{
  "spec_augment": true,
  "activation": "silu",
  "fused_qkv": false,
  "expert_mlp_ratio": 0.5,
  "subsampling": 2,
  "layers": 10,
  "positions": "learned",
  "kernel_size": 9,
  "batch_size": 64,
  "decay_fraction": 0.2,
  "final_lr_fraction": 0.01,
  "warmup_steps": 270
}
Rows from block 4 of a small audio frame classifier, named by matrix and row number. Rows with one number belong to one neuron. Each number is 500 + 40 x the weight over its row's rms, rounded and kept within 0 to 999. All counts start at 0. Numbers have three digits each. After the name is the row's rms in percent of the matrix's.
After each neuron's rows are labels from the 100 clips, of 14976, where the neuron reaches its highest value: "peak on" is the class under the peak; "loudest" is the band of the loudest frequency at the time of the peak. Only what is clearly more common there than usual is listed. The data: tunes sung on syllables by a formant synthesiser. In brackets: how many of the 100.
# fc1: first MLP up (model.blocks.4.ff1.fc1.weight, 512x128), inputs 0-127
# fc2: first MLP down (model.blocks.4.ff1.fc2.weight, 128x512, transposed), outputs 0-127

fc1.81 130:510494553535474463576495494475526491555504552459489472424545547440469504481557510474541452447536556393485547499478477485491506482523483513473395418499453442495471565466506484494538523469504479655526455461468450496427560515423528557509475509475479514510573533459481511444502526493541464495521534442485496506521542533524535499497538468543547498499469565503489496518488476555575532527510
fc2.81 187:481487526377497515492524494501584491439505539496501503456492511518561517455517519482510515417521495511521504523470442509453500514536507511509488503483522528506524500484513483559384481432495484487526521590507496541524525444595480446511545496496523497492429445469460445503480495431515542506462479500479538528503415475602537526454377471566512507443562466521473455425490517494498417504491
peak on: /æ/ (83)
loudest: 500 to 1000 Hz (80)

fc1.397 105:595495498489522467508516480516455537429452521573424505482534415518486495434476582447478490512423522461490479442525518531460480506510435576519516540552478478443400531470492502536477554530572532501549547506511440505488464569524476478485491499574540444496590467525493557505495514512487439539496518503489453522483529499448456478471488499519488512455487497523503544523461484509458614558426
fc2.397 106:524557578574538517546470521524429492539504421506545479435495507469492487522529530483487471542482457468463558538523545533437460547435471448560449525473504498448636435468466479513543533498506471489443459480437542496524487465484531504503465481495492467468389541449532499437546569502507558482554519502489496447464537516510443502547534506452484472512465531472493554417546481485491483443499
peak on: silence (69)
loudest: 500 to 1000 Hz (57)

fc1.50 110:475463493551516566487559506525498480536457458516488526457523476522527435508604459532492481463491564590436566480450405508522500491477500489489472507449516583532529461512448519450485494475512474523505553542550486503501492471465525491544428473577533499551531570493472432420479513501506478495536467439498432512556462465460453489537390543499570492457478602512541506513523508485473509536511
fc2.50 115:492612495458486487517480512495558468504519516487406544499524406504513504521449520457520522493418495486483489468540490523486456529551465475462457467514499482525421517475471521563525420535496520558487474494527492443492497578456491556475569495473517511503551549484430526548511443564564486483487579520553473536494564545503499499471585531456442487531620519434512484467466462476497558486474
peak on: /l/ (60)
loudest: 250 to 500 Hz (63)

fc1.177 107:502534545510475477465521519532540498473470482425543479500425492530447580441446533505504476457432487516458497397564549542463451535499558471517439499527468482502494499482409517564530529443507443518544484573532542448475510468439598530498486562527463457494454483488495470537481498513476520528592536484570447527426510543539491503547526508566522481543489460512519491540417510476450467473494
fc2.177 107:520495581535423470475516484440477461548544464522519524545537488473559445441498564471450418516513513453459595542483413488547456550508532454496482449523495459528516523493572443502461556543465524523468531492475535516525458474519549529522454526506503532495456554486492496445535501481495518416436477467429534536585453447489438507430463545453489478495544526472553516457526552551467546511499
peak on: /t/ (27)
loudest: 4000 to 8000 Hz (32)

fc1.28 100:494471592452455480542526458498532569519438532500495487543509479497531444515496466449457518526519460566522504455494515497570513489478432508538516458500500552465386513532564522546486486483447485496459497529550518492550478552503462534461419637577549553495556456489436540475448435501506512379481473483545535432483474543542501519541466526503497523517482495463476539480507503463527517516493
fc2.28 055:456516504471491476468496489479442474504520541503517494487496498461524520555569471539520468536477555526513490459493527457404506528547506453531492415459502542585536474480379498437498526507443481467457472468520508418456483462471489500550555524490454515512479460498526521477506494441438440509505450505503517557597515580438575497585496518435442478542497467579491468503465476549480426455498
peak on: /æ/ (68)
loudest: 500 to 1000 Hz (54)

fc1.455 097:509487513526463394498585550435475489532430478473442473521497477495437432485501548543487507539485485524427549518518501564447523462572507460525564514451523498589508486567468521501449539500520513495447517531481550450516496377498484381486477496494535513533521486449474501521479428472522436482528523537503557517510446543562475457474567543499521481517564489502493518505527467512470565453523
fc2.455 085:578445488523546543514470518543514490517542545568480494485506423516519484497474433555533560521453513430547477502475456474524457526478544590403534518498503515476478450512488470524516525443483519495536493562528499465531492492479499582462612533531457495572507574476497447502534543482462450498470534458547514494575499486483511542579488499476547486530410502541526432470461561568536533527542
peak on: /d/ (27); /n/ (26)
loudest: 250 to 500 Hz (85)

fc1.118 107:539500523485575487470486491528494471477470569492476521527526428517503508488511502478532467511501540510502490507527478529497526493553469536578485508531490464479510515567470588458513548492512531479480587441482471456517507463514587529481497508542464448437471474499541411450515455450636519520406491551455482493510579433523434431464579534491485527572483482491522477451522441471460561452503
fc2.118 148:512579571502484459530494422546515443456480529541502493515568558510543423456484505500488485508482464520457497517579509521480477512478471483501502508503466514486631541441488400459574489495519484523560514524500467461534445456534514482509516536493533479498504430493464551489436511521540535488566531469484549482505573586538488479469562463471493524389477452456468467435458546497479454532537
peak on: /u/ (97)
loudest: 250 to 500 Hz (83)

fc1.189 079:477478527540495440494494500502419503500464521544524526513568485426442461523528476442501579531505535536445480509585530470514450477491525545499440555493535538538448547502452491439446476501561571491506502547463567499479423511530466448515465436554511562454462408494457478526491492419554493529487448444521588531534507507539519470573432470520460534500476502533470485456502493587524503497497
fc2.189 048:493493472454507525532567460606514507529528530504450553442594512556516486577468572448504490543442553423545471514455527559474542521471546469485532537483513493572559496498485507555486464487509502483474497525518525483501501539523511477565537496519499541442513426441455508527431512483463518550467501497521496478468574580452505485488545448539475535486484471501504484571424476521573529469613
peak on: /æ/ (84)
loudest: 500 to 1000 Hz (54)

fc1.156 090:504457448485549495479535521552502485519424467503527503509505466536570483530509464412494488507524437442450527449544540540473430495517551513524524519549514539471532491492489557506474519508436557563512462453512511537494492453472580569548451631512495516485425452499535470453528471492469503450492456495500511476536525417515451487512487462533467471520501462422632548456505464529522495554456
fc2.156 085:493540528555499495517492554507482524514514482428423570449449494506509483473488598448529526519514558550479426482481493565505497449461492543446446551440484531533452461490498490471465504522516528486495550570481525527613418522465416467488498467550526485477495545523494489487474462574515498569498534506557519451431525509464533487460559532496528512553523492559459412499420504482504541441443
peak on: /d/ (51); /u/ (29)
loudest: 250 to 500 Hz (67)

fc1.190 103:538517549493466447500488510457558529500444469547477454541495487564471467447443476579532530439491515597523538425483455506465463419515515510525507470444474450487536486479499473572593525501523482486526434502455521552413547540524473501490496533528432451464480576471494442565494469487503505572498481516483445512555471466527500524420515534487554523560519438533468492455555511528493437546539
fc2.190 059:475417529568500529489474577538499527545468521487478504519507456497488487486528395518520480524548487462434544571495535499520580551463534518583509441518432515464457513511427529425535534441548472507528546521522544543490481393593520557482547490456473493587510497538563468487544549494529535502492451460557495515549469480491521447534476443521521536443504474485508509522452514537463516549478
peak on: /e/ (43)
loudest: 250 to 500 Hz (68)

fc1.394 103:533507448552443466554577445517404446451496461465477552542491462464570445431544455590523533510460492537537468439438469481481536462472482522522504484476535417478474473524511514519575518485473536549484504553494498503517542493472531469497508510475574579472495579482501534476567551523544578540543523473471526479499515455467539451525461533514465463473557448448429496441508469531494488498553
fc2.394 083:491509488456487481478519487458478467477470491538455524502505482564462536501530450445501518494546550466483538546511527506510494506469412446490521544510456474470557572460516504475433472494510504486485481511518535561477523500457467528448583475460438506548549437545534518456496529525582429470530521506593435414520480510476438490532553580508565503492466504420535599461470608447516468479500
peak on: /l/ (49)
loudest: 500 to 1000 Hz (59)

fc1.68 097:513486437579502521506452488533520460488530494560454480510534521518440423503455544446506468539532495513476497472481442526576541464472503502515522508487532430502502461477491484612487510518486495474483489563543479471429561460504452532494551521450538522468475454507395514494497435504605538545498543521489599449466463413551518539448470456476519525508457540597519457468548511544506490488498
fc2.68 073:518526589435455531492548399456492488535537548484468536459480543506560609490488475552509523520553521523523532575512498542462485480499512561544491505546482562529429533538466534504498429481473481509483510440505515501495452445439585550529486533510522511581498479459472477450423498463516491540467530533496434496429491557478488505505513481559460458538502490482563502526531411559533518458564
peak on: /u/ (36); /ʃ/ (26)
loudest: 250 to 500 Hz (60)

fc1.322 089:504441454481507443536559481529563491542472463505553552449531491536436461443496477442513505567532494510459500395500550474544490473526537474497507496484451597467508454505510439547519506491480504522485549531521517565508525461528376519432471551557486509488493434463460489439536446468493474510538492551517552545465463475561458455458585464545444485493504458542528521522454583480513487497460
fc2.322 073:532485582513511496462528505436473501469526516563496447471529472542497470511473459563610522499489519487472438524487477426428605478471505513485411455480533490588531541551442538485493536430498461535533513458540510477527542469452514542481422492542516487549521487500524474480500538499445454536476497490536413459559461531485467517520479555467476514441410495512464455441532464562512472491444
peak on: silence (69)
loudest: 250 to 500 Hz (75)

fc1.308 098:534445555560502477527523493494471441524487461492497483582501479430455596529531545501472514385473501453523489412445500563534492508465583567464499537520463427465481521470478526491533491499500467467554513487484493489527511563503549442570489488501529555507471426472515510543604449493434535510452435505476473465566445454550528471524554490492494525507462548456478483442485485490465555496489
fc2.308 093:438453482500507509491574447529476545574497490453571551463445504530533536477533497621485519522518441526450496497493463530552498481515501507515550473506494534569508416443446536493562463542548514473491427537529505443455530527465465432474485462440466516531581485482505491434455519497469542523459585570501463494472509529488567495528544555504423451584491534483547499463536499539497475498501
peak on: /l/ (98)
loudest: 250 to 500 Hz (81)

fc1.440 109:459471545511434501480536516550518451545539543552464492551456458497447585493539450448507500571476537513439474508480518510458553418533454511542425487487527543471457511521452494466565478490461439551573489509575409480545498578472538473505553453510500464484540474452513494544532466451476516561493562506491539469531474482459561502501442457493463477486527468430483522486550482467571444533560
fc2.440 153:450446456440502461517473503532456496461558493541521509472534534522423458510487530444490459515565523445484503471487503543540475518489518500428534428528545486529573548457537459546441489548504511465489539576448535487471483400544503515508431499533545501562522449535480531548529503469478516474502519530555461522488504491567459524499549548437474499569476445441494545546588552498561555407494
peak on: /t/ (70)
loudest: 4000 to 8000 Hz (45)

fc1.199 076:479501499563480513486492482562481498467466488523479461541576516498438474482503467467437485525495558516506474497508487552504495436471526495488540464529458554528585503510543480510516457482425534614450520573538542573442554437522491541451464447521512486537420440402475502513541516577486492441507453430473568491518498524475535562441504472574472517555562490485508502529510431521463507541484
fc2.199 060:505522525382501530498486503488523521499517509497492535425428471530546469460556522525491498511506512500464456545456476441454549457465487521526508551453534481520513550549445520507419501487505494474448519468557498454486451517468487458585437528494470565483521548461514539481518469473590552509489574482533500579421461524548490527564468498510443443495496455477420518409507549453440472425511
peak on: silence (95)
loudest: 1000 to 2000 Hz (34)

fc1.502 096:523491519478455514484543542606572440537474577528525495489494458488504484572521472461444534533499578542559535523542488519537456526501452534406511510575449527457533592521539487478433494478458477554438475466464486516467441496532475515505520542474505482479536478474471492515552396549466495425541461442493464487460475476507489589475546482559439497534456514493475521479521466476452497570495
fc2.502 064:503556515449496554476477507389436514447528495432550528533569523500551419428502545447462538510496537449507483468532489413466460478537528540561430521477511454501511398531493513522488523517516529481529506463540514474554529476392512451518468475564578456508458511473540500519466500478489542537476536473497517475566450518493486445465458463484495488552475483515540440508465449536454456420479
peak on: silence (45); /æ/ (42)
loudest: 500 to 1000 Hz (60)

fc1.463 094:509499500465485526464558501518583519494546479499482478513436565451515503496551486487441532485551456549540532495510527489528503521436485533590536502472503504536521482523484566557464404429535483509499483489494521504480498488484452474499503462504506498390524507538392498486526500463507541517449536507512495550518500460503484550456524443532502515388558409516541434423545457485580587560478
fc2.463 141:526510509568422454475424476464531466448513439506511512521541523520506501508445515409545452450470503497593449474425560486513487525553480519435528458542497530423553486501484565513459501499488470517498496500462468548490483517468510541513518488483544503516411490613473462501486444496531538523547461537556465477505499522511482518493449533536533491544528590479555455508590558498485487394457
peak on: /u/ (70)
loudest: 250 to 500 Hz (68)

fc1.174 096:470487554500540457454494497568425490465534504515428487484502488472444421443439544456532463495541557513467457555546431513475502573501487515607456494511520473608525446553490566514490491536516464498444539501543529513424490480518530538538485450524477487526501469433533545525483461444509455527473532473567474493493476516529416629515538479549470453464524469525489461495520473499476487526484
fc2.174 088:450492453445403457539446511503590517499490494526453470452562532542504561529502461514480498552500473480508480454488505480498509436442539443493532507500524515418486522459533421419432516524532523472427482501463441614463569493513524512499444476525486523507522523515459507436481506487531521413477479551507529472511496540502518442438473470508440472541499481484541536477528630562502493487526
peak on: silence (51)
loudest: 250 to 500 Hz (69)

fc1.391 088:463480490428562448562470410532583505540554493505468540497580449544490513500482434540500514461511461461510522447532487484454451427509529477534534468540495438446464474520554583550429515507515527506524439523481491522455569476556511538505479511485506508446439545505442524456537451479480470505513491494500481485522418515497563512507524594489500450576502482487532473514571470523433475501594
fc2.391 076:519461489508421524475486495541439527522484514454492468497454526462511438493508501525507530522497543537469560462435438540417529524497487453507474464463519572566426479480516485410505458487530462534442511476487506445477479424449491522545501527427458477527511488430540481518511556485513446473526536486493465441426529477472514515449451423485433530487477540437441451492465409517580528419472
peak on: /d/ (26)
loudest: 250 to 500 Hz (79)

fc1.162 078:541461500483433497511546485485509513542516424532529457565599477508600496508507480475458526471477462452491544510534491515543493564501534474495532504547447544457527524452472500519532473578439528448489551487502481501478519399476526478498510499511465570551465439452422548431524476545484466499565506516509552527535388456438553506554504506445551482532499475482484445515545476529477481559428
fc2.162 074:458542516544565622485461544479511516492474521388441498456456509478414443485471438464532491495531418473477472504421484478521487466486499447468511523470466514545500461491457551495533510408449487477539488505530480477515476582497487413537462493510516482545520546506537492468536474547512475469477501519474463469505659497532522480403492497484461467436502487488499485532480469507509536467472
peak on: /e/ (35)
loudest: 500 to 1000 Hz (58)

fc1.92 109:508405504462465510472493505401512455442491488507464535563539479542483525474510540527491517551489551503585414459457573526443552535481444549516578591484546499482499486584490530488462519529507484499459497434525509488481549480526524506483549530625478489450486470531462510466514433443471435459456486568558496502458444460492552492484509516530551501542469503554495491472509495518426481476481
fc2.92 151:489496480522505573539496543556576516448503462441502500519494532539529506480527518484509460377551416476521570555495536421492432572462513481486436554429508478519555564435444522472509456514485515484452496498521507536518490516523493461526494520371472518525517546489543491495493561429464504498551504544508559486481480495527512571491464524479508466427557499450480458445508493588521540493487
peak on: /u/ (32); /e/ (30)
loudest: 250 to 500 Hz (96)

fc1.509 084:395459463510460459427521540541541503486492521534431446466450474483498480505551482482531533534452485570479479488507493483488526487494507470529530491519522498475459485530454528538577436481447554519465529472519506505524481515574490401471535538501511557442527551502460564481472519370481540560491543495432542499463553445472486592542544481533585514534432532520532512494556492487529510554458
fc2.509 056:553550504505506534563440486507483470502493496480507505526563510518462632501472521421506514478586485454543466478530522460531492551521504523553497501528522447507518471459524499553494498507504436482506507456410488511400540485531537506520514496476531536531452520585561445437544466513413482445497537518524461548546490501476511523486470499501433437517529519568537599505440551501526508429576
peak on: /i/ (61)
loudest: 250 to 500 Hz (67)

fc1.147 088:496527562515430460484550498512452453517535496517531465467512479567556462453511517560507514506568497489507483475516462538463489562522523501515449505513486489564456479551489499563476574468494475461501454477525522471524579454500549524400530432471443432504452517493492500586516508456533572473490486447479541498520516431492471541438550458539585516424492473517436458478470475562430540555571
fc2.147 073:446430476534514543451482470478537474480550563514580555509526524519513501461521492513434470510449459467500454520424526480559494441472480481491541520543498469462468500526506488553536379518462490530505511584447482514420530497548522486564492499440514481499515545489471517440458427518532484445483550547521483418453509591556540472510480511537580515478501466573599520516468491538489510458481
peak on: /u/ (33)
loudest: 500 to 1000 Hz (55); 1000 to 2000 Hz (37)

fc1.123 098:425513504507515554526428479545529510483540556494491511496510518463576504467458508510477517579469500579533469477424530419609448433403490483458543521494516387474479487457501513452517423493513498539511497530531475538537515527435506536489567482502507482451508495537445521509479484465530519515494485530465537561571551439525481553545439459523539439533449488428568459498516519497496472519505
fc2.123 098:513527523504474495488539486471464510513489448511472487471530552532497511567444550535509498440533477482516495489471527518441504523506507520548546450528521463549468476425444500510433416550536473535487518479403487499496483462512559495556515454454512499439451510552461454556575488521550436517443538447599435509470413516461470550459544566541491528471492542583427483576468515475476516450469
peak on: /m/ (34)
loudest: 250 to 500 Hz (71)

fc1.370 109:516529518523517503510464489458526457417495481553526545535463395503545458448487482562475522554499536481529483500500456497461486544517506476463501590519467458424497462537501506524445548485563417504443533507469570551471533514520502521436487437467536473506470446492552480523577452532484510538636519509510503483490461498505501601581552411526446478470498488518499519488431479462472497487501
fc2.370 121:465473447503462541439507519490485430582475424467493435461516602524550552521455534494475557520519506504460484463600491528539505522500460588527538540475520490535506525479552473538443520477461506498519466478522594479546526569464481458485491454485487449512519530451467470509456511391509486489436556480513499531473472519479519523527439530458462539510496468501443455521536607580553500498516
peak on: /i/ (45)
loudest: 250 to 500 Hz (84)

fc1.349 083:516511525504424511615531461528458548489426521498509470553486466472464440542577488465437444499559494508487457520514482549557462475466455515561487577514505460491479550574512503537462472483568501505521438511564511452509514497423475434482459531535549565481501544439483510479489549422497481530480500521409507542508574484513512503500476500509499520541482458413524405490511548492553511502560
fc2.349 063:473480469498579440469444475504538416524441506445523526454535509539526532502443453521575608533437451521519492462459537524430502515517558426428537444484436482489493428451447492493546465515448502508542494559443532512504444449591480546544562514455505527476513459469471524503506435468515563471494462475554501488552518586517516480512509472480483477544503502498451551549457474511482514479491
peak on: /æ/ (45)
loudest: 1000 to 2000 Hz (44)

fc1.183 088:556478526543492400507512494444436500508496486513525460514511447491481465461482544488477453399531566494554542480494486512457521501537516533538591502473431464528507537464475533517551539533509513471389584525542492520433526415577559469505471468524492494494418530481567523476462473568471504505516464487530449472561479431455479517478533538464452506522519431502532447527468528559452459495500
fc2.183 067:516453461485467525521470452543521565495492494469517491470518554538547445558435426429556489582527494464444506542505510493577492499493421446470442544506521492511497526525488529515537491482489461486538458502472473470565514472462527583464479512473563456456539568483512479504480510460557501449525582475480504503534559518517505511515475481543528465535412515556475501467482603409554475541600
peak on: /u/ (32)
loudest: 1000 to 2000 Hz (34)

fc1.367 094:568526441444502471490465511452470556469516547580476485543527487466482549474472509472475497460509478511534507615551499527582439489534378525486535576557500495492517488547433536485419539480518517533473497464537474439505506510505527554509508507459530450468610480527452556509528514462443493471513596471452419479468500539498539496513521528457571496523482474512529492487486485529523453434464
fc2.367 100:487448484528549470543553497549477485518485452528523550446411543478460516536462484553507489530519484430525473444505561466436510528475547460569500479480469532501599435532513468558527494489445450571491528550460475513507446493485483468537591473560552506429458446501499488493500493462558569575438437480490488585527459516522470462459516455548493546508460546570450520453522494509476514505536
peak on: /ɑ/ (77)
loudest: 1000 to 2000 Hz (75)

fc1.508 085:367518463537413529499626523482492518470491464529504500516486528450509468487470460531512464457511467485506477399471567484513500529520550536486509493508422483500461488554486527509487540468533481547446524480494538517579512495543470479485505419566507459488429485477554535482479459499479551496474454505488523462527396537565476512506559459518571476599521482475509494515498470489605497493516
fc2.508 047:484418517470451543464483436487467486471476473408499486466531523479541477447482533554492493522521530522499486527513510412497524471530562449505530483507491464441536477559436456461497447478489484499577461510490475431412458471525599501500475558453533497511535498519508526569486432549517514492508516481553505508524509546453524600588469518485452569465478529582595549454512509498498436495478
peak on: /d/ (25)
loudest: 250 to 500 Hz (88)

fc1.223 084:502540509542475547388515498491502442465432480464453528501489506509510508453512563467474480496481478526502475451533479466415565580493508531544550491487490502529470514479494519584463504442482581535474526524611552523486548515488521496525502504470400514459497479521424577455522539557493498520472468484561517500450417539572502480527514466489549469398497491430528510534456488562527507463484
fc2.223 066:487517437461502571537524473520554483501525466670533478499458485506499557456548485477515459499508452442565581517468496472508504468479469539471534540519480523481501511555526503567487501546502465512540466472387489455538482458497531543507446556513572508448462492478434448539544437428433491526502502481530510586497465485432464527498493525533515486590483461538517468516528533526513535473477
peak on: /æ/ (39); /ɑ/ (29)
loudest: 500 to 1000 Hz (60)

fc1.146 107:549466552508497466511494447462553483492507478585512485539451508444515509497502549532483533464486508470456520447460521471552460535562492533492426501530460455452517516467487523563486470528552530450587519537480517549462443503471545440561485449556608465532465466481436514506502547516494497543476444530539512517584485505534475421521463520500503531479476495539526372400492537516452539519451
fc2.146 101:452477511582515535462549504508508486535531434478501454442544516532549570440507464478473525463494477541560461492503444487538527484571504520476522479513549562513558507554408594444519482519438507537485419537584482493520467492511411501522562457476541485534489443553527489513457477495427556436528467502531459470428481451431454504514559505527457526472514585493516494517521471553520497469497
peak on: /l/ (64)
loudest: 250 to 500 Hz (62)

fc1.490 107:532524500526517522523473511566450479513460492515489507470480484473530563496539501483583465524514494543504407520469491434558510525507505523522526539508507504485516556560496531527496523454448492483415475435560537567429527510503542516535462569541450542478480459596514513509517479487471526463471463507474445424423454434614495453497532501511473447485469572505489536497491471441618444460528
fc2.490 085:485451458487463461547474518493494514447477527479522483574496475548512488469437548426440526459480484514460490477617504525509466505456508534506443513492427443461502501467563453570469520598447489488486453469411455547537455507554470511530471484539559499511508484580481505556451496531502561495512521477481555471605536542423457515496580464480533476523490456521514491493443540549454529470512
peak on: silence (99)
loudest: 4000 to 8000 Hz (55)

fc1.337 097:364544507521496555478480513495488564531497478538439498463497502495514521471491520485509522508477477536414499501537523439566513515426535499544513535456479510513500465527469489491453489527591550547479528473564498545489516477494560462495406494569427514488492431483491544520473499487518551505477449521430470476524451487553482529496481485484514477572587590538524505502471569461540456422401
fc2.337 096:493468498524565484547490523536494468442617516592513478465431516478534483490486519542406505499441510555511474510545594545502557530541527550499464462557541506511505539449502485572471473486525445511542485505432486463472447484524549539498464463483491504444554469505562505504558527489537496500481492472545494559569528470454575503502531586527542529530381490476497471553485545509467557500528
peak on: silence (100)
loudest: 4000 to 8000 Hz (29)

fc1.63 087:474473500442536525488564479510428568477502439553533540499480499495467522500504500476512491453484484449497475407595501547420538478463561480508507471585532503551518562522484506457519447452450494497469470515544523449453512455464491505510518535519524516439505503576470472474461407503496451524545498567450424473430470549521510515559457470550515511599507489503513534483453537550602515473470
fc2.63 079:561477502524476564472412473544537503558549456481457525486514467540471498441453568420508521566431493521459450464450481429522476491521445474470452555424466519460471491573454518529480497544549524534448524521522525489585464457442512528506417538515520580426479481545533456433460546503463486525559509498527537500559532475474530482525522518436552516460511503510497501542530493423520503469535
peak on: /d/ (26)
loudest: 2000 to 4000 Hz (27)

fc1.443 108:528505514479517428543556453478492494482477472534448522470553533559471512468519518553524525454477518489517496529453507481459585482569515573503572474458521481471545574481452425482485460536471535472472507477465460493444500503439508421513578458570528514468519447475440544508445514418505441566525556502406500496451501451542591541523503495550577446518479483484512568491507492531463486461493
fc2.443 140:485451537541572542561530505575550486526475527450462470512485524519494415520549459447529554514472534491434499480475521451462496476538488542464465499456494518491551539494538486532483531557547521495487495505483567447559475525635484511478427567506437475500466517545523500512517494544445504475514469458514538506499620509605452474482541465497481507499486529535503571440559496525488552557566
peak on: /t/ (96)
loudest: 4000 to 8000 Hz (58); 2000 to 4000 Hz (27)

fc1.418 106:550502483510492542512523506556530492520515474527462500516517437541522523545519461511488526491472471460548470430512539522481418454565471537481444460612539527450520505484492458474528504447512491443498531477547514482454451534437496492607439549614453431441552467488536513557561502494495567523494547474470498513447494462520548515593482467513467562505490567465459423478507460505493462507542
fc2.418 118:472535469380447558517523475459470479500534476508531504509506541538426495539477532548488546522510473508452517380489520526501453493497468509577487532524428491479523492466466532526451494574473486560436500474450434526569533468464578462539513489456519528457545488513577495508404453585542535516555490466530480498474522520511474527467545527419511504485519573505461470508510417493523447535491
peak on: /t/ (60)
loudest: 4000 to 8000 Hz (41)

fc1.327 093:479483447505483528520536463514444470432538483600466500532530508451539456482499574462497446465518517513464518518521520536510485578474513537489462538517428494592492439558519502510512488515517443556476471531533549486524514473522516455431507420473484421499560448487489489466567462450577546454486513462406544443501508541520514489501565464549596520503449423510454463485519511478423502504487
fc2.327 088:446447473475520516456526474505531461575470505567507476490489566567519533454494488525486481563555485564552448527422527487401494513562452491522517480531415514490499450529493462489472428437487512529445492499608446545480523473493506486541547446527453509557467426524562475588527530486548488540487448517551518540502454566499524476492465472522490471419540510475505550474439555520504523476506
peak on: /u/ (49)
loudest: 500 to 1000 Hz (56); 1000 to 2000 Hz (34)

fc1.202 101:513486504535432468505550438584363438502565481415541497501515464477554494507542465548504566530550495505572492505542502487522502509511482419519455568499448457526397453545470511478494538485486547497467574501500481505525443443570453527521524527501473556483421507519529494516521542487482450471530468542474481569493477481523422538451448456556493502516485465471512493524552447499507524486549
fc2.202 111:495536530484446491482514469410501486532487549460483510492591522468450509491471513469481515526477483496488440552474453502441495424498539524483503432545525504565456455525540436557475511467474476514561498524459528480444508380480483606522435454483542456469508534545510505477516414496522453460509561491549485453574456506492487616571480511526478533470466531527485481491459560454530477508553
peak on: /t/ (41)
loudest: 250 to 500 Hz (86)

fc1.332 085:459440491451422532519479481523511490550462486563509538498513437520579501484530438524434498533549545556573432547549476485497475488491463419558531524468507482460474558509551458503488539481510540537452470454502496504531452481518498522463517479526579499487495494509458553501461499448502575492547445548479469567485451442552527610563463521478527498564461452423530519523481425509445451523482
fc2.332 061:498533487538507509465602469518438430570497503460478504472530538491468558455514545501538540491534525523499528488466517519459508445608527519445428503482497479540480516426495500554510476492534491460522542597439426487468487564493553488493476474493486412412482573472502470533537469474428470506501533473553518485496488473430521491425499506541529531423485563525450441540479533484538577485480
peak on: /t/ (47)
loudest: 250 to 500 Hz (62)